Weights of a small sound classifier.
Training: 3900 steps, batches of 64.
Data: trained on single English command words and digits, spoken by a formant synthesiser in many voices, 3.2 epochs.
Rows from block 5 of a small sound classifier, named by matrix and row number. Rows with one number within an expert belong to one neuron, the router's apart. Each number is 128 + 32 x the weight over its row's rms, rounded and kept within 0 to 255. All counts start at 0. Numbers have three digits each.
Before each expert's rows are labels from the 100 clips, of 14976, where the router gives the expert most weight on average: "loudest band" is the band of the loudest frequency at the time of the peak. Only what is clearly more common there than usual is listed. The data: single English command words and digits, spoken by a formant synthesiser in many voices. In brackets: how many of the 100.
# router: slot weights (model.blocks.5.mlp.router.weight, 4x192, trained with AdamW), inputs 0-191
# gate: expert gate (model.blocks.5.mlp.gate, 4x96x192), inputs 0-191
# up: expert up (model.blocks.5.mlp.up, 4x96x192), inputs 0-191
# down: expert down (model.blocks.5.mlp.down, 4x192x96, transposed), outputs 0-191

# expert 1
loudest band: 500 to 1000 Hz (62); 1000 to 2000 Hz (26)
router.1:162070147137092067150115167108148088181118098159147124089175117112114066175097112121127085177158095126102136158182086141139122126104145117145144092087120082118133146107115102124096104141157115090084120117116143115174082159127159136167141197076144091161154147150105188112131077099152130149116085141126110064073097095158170119096203127136161157090157134148159112180154184115124109158143083069140088132074098083189163156159120127128162114062078136116133117171091064144098103125108115182118161141112171106122100085121079165099146078141166199147139189130159118101133171131184136104
gate.0:176164131140114129115120078115089189132167112149149183156182125127173099135139103123174146130142196082134086212118114099127100140093109122101114123175133095168131070104107161098096117153179120186160114050150155100165074146101074123162130164124151114078060151144121150095140165164139118131111135099138160150112111080135085118127125160154092111099070151116166099140158121103096095140079122074120184143028103157149189085159147121140126180128121077074190130123146192142172133133111145144144094077158132111112189114133123090132120109130086136095182152186122106094087137111086143142
up.0:110171107094172125127166116163089085163108143089113055199119122076105152117080123117198106090150145150120163101108134110115163208114113157167133101120161148149088163102102061159120141122158101103151107136158127114190152124098094169158127151146134119186136114106128098146046112051137124137186112145081146074134144144139163110198109128188131125127140117126079144147107171105138125117163145177157113060160125045168145084110164168129125083148145131166084104050101073135148106131139155147141158132137119140085090178128102105119099118144167083126102192081185114168159104133118140125
down.0:137159171100145124103142096132111151124156122147114096049144154166129156123113162096116170149147091095066168063114182112121131164140129117175114041191111129150202083130140112215131168074126148129144117112126140119129100090119109183136158134162151115157134064124097129147167067166153135166190121105121124120155123099140185157100125113085142164129114069146098068168124128176152113148125079096116147143092158064096148127204164130189133176121164131158141153141118113165113145118126144076124119115103147159226143143134166104134091142058085148106112140148145148085139159142132190177
gate.1:082166091118156161096063103128110157128107124128136179129103163161115139066124122116109124165125121139165162106110088121123110144148154141105104165063118178122090093158099135113108117196058103133141121115147103098176160127136108125098194130107137085113081077173124109124162105095124149099087143136112113151114126109137133132155116129153109101080117115085130133109147197161159121139122114078185110182222136105134112119136120119186154136100171174144161119089154104111137145131151152152106105185172154109251000206134117131178090129133159099122112083158110126139164170126123103132
up.1:093148082110148108147155128095081161097115129207172192087128101115091157127088106197152128094114158105141171161103095074121124099161145168131135102206136144121115157181151144132145107136139111131143173045145199090154111149116167063117144122189133149116130157119136106099075136208196062143160060189070124093131125104093123176140153102101110088126120150110086115148126133136088124136125116088143191163140153163149177134116128143175091136157140106109068137142146084060125086147087149148127150081092125119164145092116118128138130133133171179115126157098063114119095127163112079107
down.1:138134137146128114128149161162117073153121197176155054156132090125085116123128133100155131128139142165114131106124159128094133126171118156200110142154128198090107167119118096144127175180066140092110123157151138115117144148137093110102192122145098181072117103158133188188142207085073100129082122094140099155143114101151134099127095078117122110131125175124114144141154111018106107134139106166101171105105093096149058174089123113137189060128067133081062104102129133121140143165140113161123129126137149095139125132102061116111085151101174146196152135121183127064148127125185136171

# expert 0
loudest band: 500 to 1000 Hz (71)
router.0:100131105116151157124111079125067099150091097148184137088158159099164098197147123143077122097109080125096062110166125097124100133127083127116218065173075109116089023128121097140105103101090103139137072062143131147136157095161168102126190145123141190154146130120124143097135162083115087077122117139142166103066129083127129173138116176157147141044155103143123138198129126063142143137152146154099121125097170129134124130105113103152125173165149134135115185126147103126123111111118118156093074096100145190175160152160107170153120176072116121124168143084157161122153173086117149137
gate.0:175156142111200124177085142176127164106100165108098114119079119118105118106135111096145115125071161135160061121169090066104144094148135148120069095132193119106194129088128148136160136136162054202169098096117134135116138103132142123146127118115182099186165129091129150139124085171143087150144152072180102153117105085112134119051095173152097139160110144131088076144151159104124172130107130157106132155155120124110100136124182160121151138084129171142130117146128117086100197139110127105089084132119185079048152091115112154198122130102157122115138212097180068130115187133158160124
up.0:191109116079159142164144152131103089141114120177131086088099089093112151137157058105170144165145158127096090181137136118222116071089063154094123159097120075183172070135133087137173139125165154105118127128072118086125138114172121149102138122099105132144144142165109159142109147060112066175153133096155156155127107106131114134128149162100070167144139102135136146158154051150115107075163132157086128119121112119156099116106187050148115142143117204091132130190147138122156209165161134146070147166084124130118169132191138091127117129130144106133119140097157063090094147175107132163
down.0:094117160126132125134151074150126168150128062155123137128133154127115128095121097164155143155136123065124138117110112139117047154189119131089188057144179133149109141119128120178150133142120131138152085175114134135124161081092111149089100171209092182120157074136110137126157169138242106134129139172089130092130106180171145148128095077100115115104129120125172202120124165097184101121095146065202080121194088084162124127116154124077096113104169162167079078118121121160107138098165124098152141126156155137169125149140151117073157110112120116113140080146146078182119147138113123210
gate.1:126163147081161137143125191115107208084123150111107119136203142112133086080128139099113137067089183133164133093218122092121139123145182107167176135177147104098154116138171146169101107150090098148122109131113099117091152118052090103169149141156107178129158128073129134136171102133153097113104133084128127134141118161202159088112162077168183114155141129146104147112109093190132147126131115090119132071107060078118162153069151144174109070069119085116162081159139077137126122101088206106081100151144097093169126155126069145110127111155152157139145136137125124175130077093133169125
up.1:117132120094170095163143110115145149085124129107129045088151029129077162115134105149140122107146091103047129142125108123123123127108089053132174153145129198148116130151091144111148142147138183145101074122108219110157113150142179147164102129128153147112130088159187131044093083140118123176138115185093141083136144153152186120144111187160171112143132105085095114128108065095138148105147117066106159125099133113144144151148142163120115108087144102150141126097075139113158152162104163119134187161099126164146151135188110116189121122126075064090083185118121153121148077191114128174
down.1:159126124181159132125124138131144094116112095224164162147118149083165102159166122129132103069129111136161120096127173122102136125085138133133142122152116145130137152172122118160078152110126150093132133129117087146107132118120115140133119147162169117183107139115121116187164180078112103158160124092181121128097113132134161055124097077082169073123115107119056117127119128113131128131115177189070108087213130112238064159127129049148133169144138168152147176110130128105081099135050096107113159160117107140175142137196085123187150119107112119130057147146154177158055109121172109143

# expert 3
loudest band: 250 to 500 Hz (54)
router.3:111090149147101165127166082114108121175059150158102179150162194143160105141118114094150196072119176116092070107091130125145165094082111191115088085167045107101136135110117095095081123174164082149142163154160171087065177112139189101127117134171118132162062183136141137154133178121151163145119057153111127108127108121125143116189138131130142105144116162176112131095093159120088114129133144115070140098100120130148111149190103167172148172164104143177134129105118086166146101148099079170096131180156138126150075195118129123148172130090150062125145122130120108126077172092134156150
gate.0:149117143165101085149060149125194056143130062087110082168145144103134120111103088146119097118176114138186122134160124137194128140131090156179142148121187109161166157171086061150112135153152113129129127126123157132132098136091184132134047170092117121180133109130097115104119112107179150130119129097069113124112133177128205097132071111137102090142072098110114124084090114183088226109125131130104160105157182146120135111120125139092118108200138062163109118105155137117127165092108147140131119164150106167139153149151147117217115149082116161091106149179102209143109166131116099100
up.0:178061125132071128113084114155139040162131109085136116076166091165082090099069130130159125137112175104122073143117085113119121102134096200110126132148202099146125123108103191134118158133145141142144104167107140121149110119137117123097137168151221080180145157145127081108128160123160153152187175139081125110124160131125160122099088099099135118169096061156150182102151095148101178137156084122191152080166113166139162105119114133091144120146127103138150113126041153134100090121088178138141096152156109108109109216136095173138100111128167096092166152148140133172170185157139080107
down.0:118124117105136140101111154093140151115135126198108070084137125147141146096094131110163149110115093051122204144148117120106065127134122134123130114131136139125113109092117173119130131198141130126133105141124139129116133163099137144120099146105119128148096106107142108064132121195052195143143144110112107125120118105147174104122096104064219119137119097117096092154152120132070145137099095167110144100108097180179062109216157155066177135121222202135086155137185142129195158141193122123119122181122172110137134103140119117105040136139152124171159193123124108150116140095170070112
gate.1:117127129113125072149118112100166211144133143131136118154098096134133164142150096155096162087150154160114102110108110159119035086183180134132122107063112151136081102214172128154099186121106183170111073115121191123109099081106132120105166118172102143143095112063121084122138095138088160161109147075122136208113132121137146167105133166094190117159070136091099163158076082151125089086112124101109145137201141097082188195123138161139126138106131120106197088110103136111103140155127145113143153179125093159113174120127123129161110151133114138131209114036129138127139125132104127127
up.1:157097108123130174154114115126122103139117066155119102072118171175144142027126165098132152162096079116137116107165160113147231139074146105118155160176153106080093127108144140100128117145139115094138178124106109161154144162137109150144179101109177103145169070179144113199104157111096129121103091160108155089189149136118160088159065174146121104123207115184137082079159126129157124142148123139126158143080089146190111104109133094083162071112125167139064087116135111139117129134151174114124106108078151173066084109142111137081151160101133084084151107201088147145089125137130111138
down.1:141131118097164130085216085138167137130176129137111184137134151148058132168088117127118106127148136132086149165140126129165136101205130129115116108140134123069176104128150100102145145161161091201148084152128113108161093116121077154154053144155133134099086162118125108108148121131158169151118152183186116120111144131097163189164137140140147099115126184124170218140152178078189130112114129107152158153132113129202136080151106008175133127148161087130131111106102110163088120128099150142132101108137146182082129133118191115194139125144111102152165112125108157057132103113052126111

# expert 2
loudest band: 4000 to 8000 Hz (36)
router.2:136094094127088096142165103141126150138134059143157141139118129141163084163043141128112120150171105141171170161165145089142126180094150073093146071100130091091172096144106119143128137102159125158117151137139159156140115108114127133135108159152079084162109172130121137113167095123114178101194118055128089116102096119128192126131076155154150149148150166068167103126118123103171112166162127130135149104078091208170109087164102116062127121112139104097046092151165091136090087170175141118101100062067180180147108197107117173090116107094091112191119121157148109161114113092119122172
gate.0:144136101131183126116135073130113048095088129168135119111100131129154162066129045091148105086126161120149131066177118112114182156087094139170103150145100062112123140172099155155169146125208188174055182138100106148168141140097134149091108144143158138180115112117121110145102155164149116178133058143120136121127087094106165125139106148163100143140128072139154081059132185153072077075191118089081180076121133078091147103132167094157149151145158117121147143110121104178091149115100147164127151181184115130093117094158145173116141098146169099117162130146110148131148136150161140085
up.0:148156202149150124105135152129081175169108134152112083152139137105116067155124108123068163166096130160161084095102141134096076149142134121139169127132211143142172141122086123124079144157122071200122147153069169096147062079148120093125121083112135053110155161082100101132087135110155114118139171046120104150105121108113112108114185152118177114054089125126110215152126126154154132194083104126178127143113147137128161163107142177125155190133094138150149132157091156149197114166120112139153122157096126062123102116086139166145146119143094096088094149091106099148198097147150131095
down.0:164135092084134123114100107099080159123115117162069124060136135166093135114102100167095109119087093086141108148114181134169058145092124131128152143142070150140141117153130122145100131153082142129117152160140093170172116134158145135153105078147149149095142175131218097067167103157097174129135133145146135161180144178160117166053136130130119124149153031134091114220126049196068140141178158143122108150092107125114102135080142111107047087161129147105143108100182142139158134192138114066115177149169131117186106095138094117130125117182147161109128126134080147130115103131123171131
gate.1:115111112137149132155128059158143153165177099174098163143133092125123158080127198146170105170174114146119144143166170126168158113100186185127132129133153119109123140137137143156158115124110088168105151090118124089108207110182091163131120119107098231129139161134134140132122123086086056130139100100123081114106142140146155097080167112086053080155118115103128137162133121122080097101075129108151102106138067111089096146113062130139061171139143165124173116125105132141049118088114197126115148165160170128095164115076115157140109120144157160140158144140112202043092154163074123152
up.1:168172128137127192076120070119056151102138124169135199126188104099104180156142126100070143121161067106128121131100120165067132124101149123116134160153091140120137070120167156138102132071114041188110139115125145175093190105111142156163138142110139082094130134164120149143119172156103085175147088087117108166163086100133049139152171129143110086128092116131116179077124189126165108088099121110148095205146115087180056092129100077109085150117127116117154077128124175117134124098142215130140152100149125089124157127144135147154136140149118129124131109132079180139141126169168123183
down.1:188114096109104120072066105096158097138196114103099145148125135125091140148128103137147121100095155138128061113120122140150109116189139098121200089131074173132152157055129072097121129056171066163083120111120136093108084130140110134098148146086167081129142123123167185078113149085198161039146076110137094130061142152122097131053127122164111124101113189134139142134119116114119104132110168144108059185118108140154047084145147081039160130172097104140142118127139139138058130154110121097129157161137090143146144117146097112096096106126127134112180125128134153109122092093157156141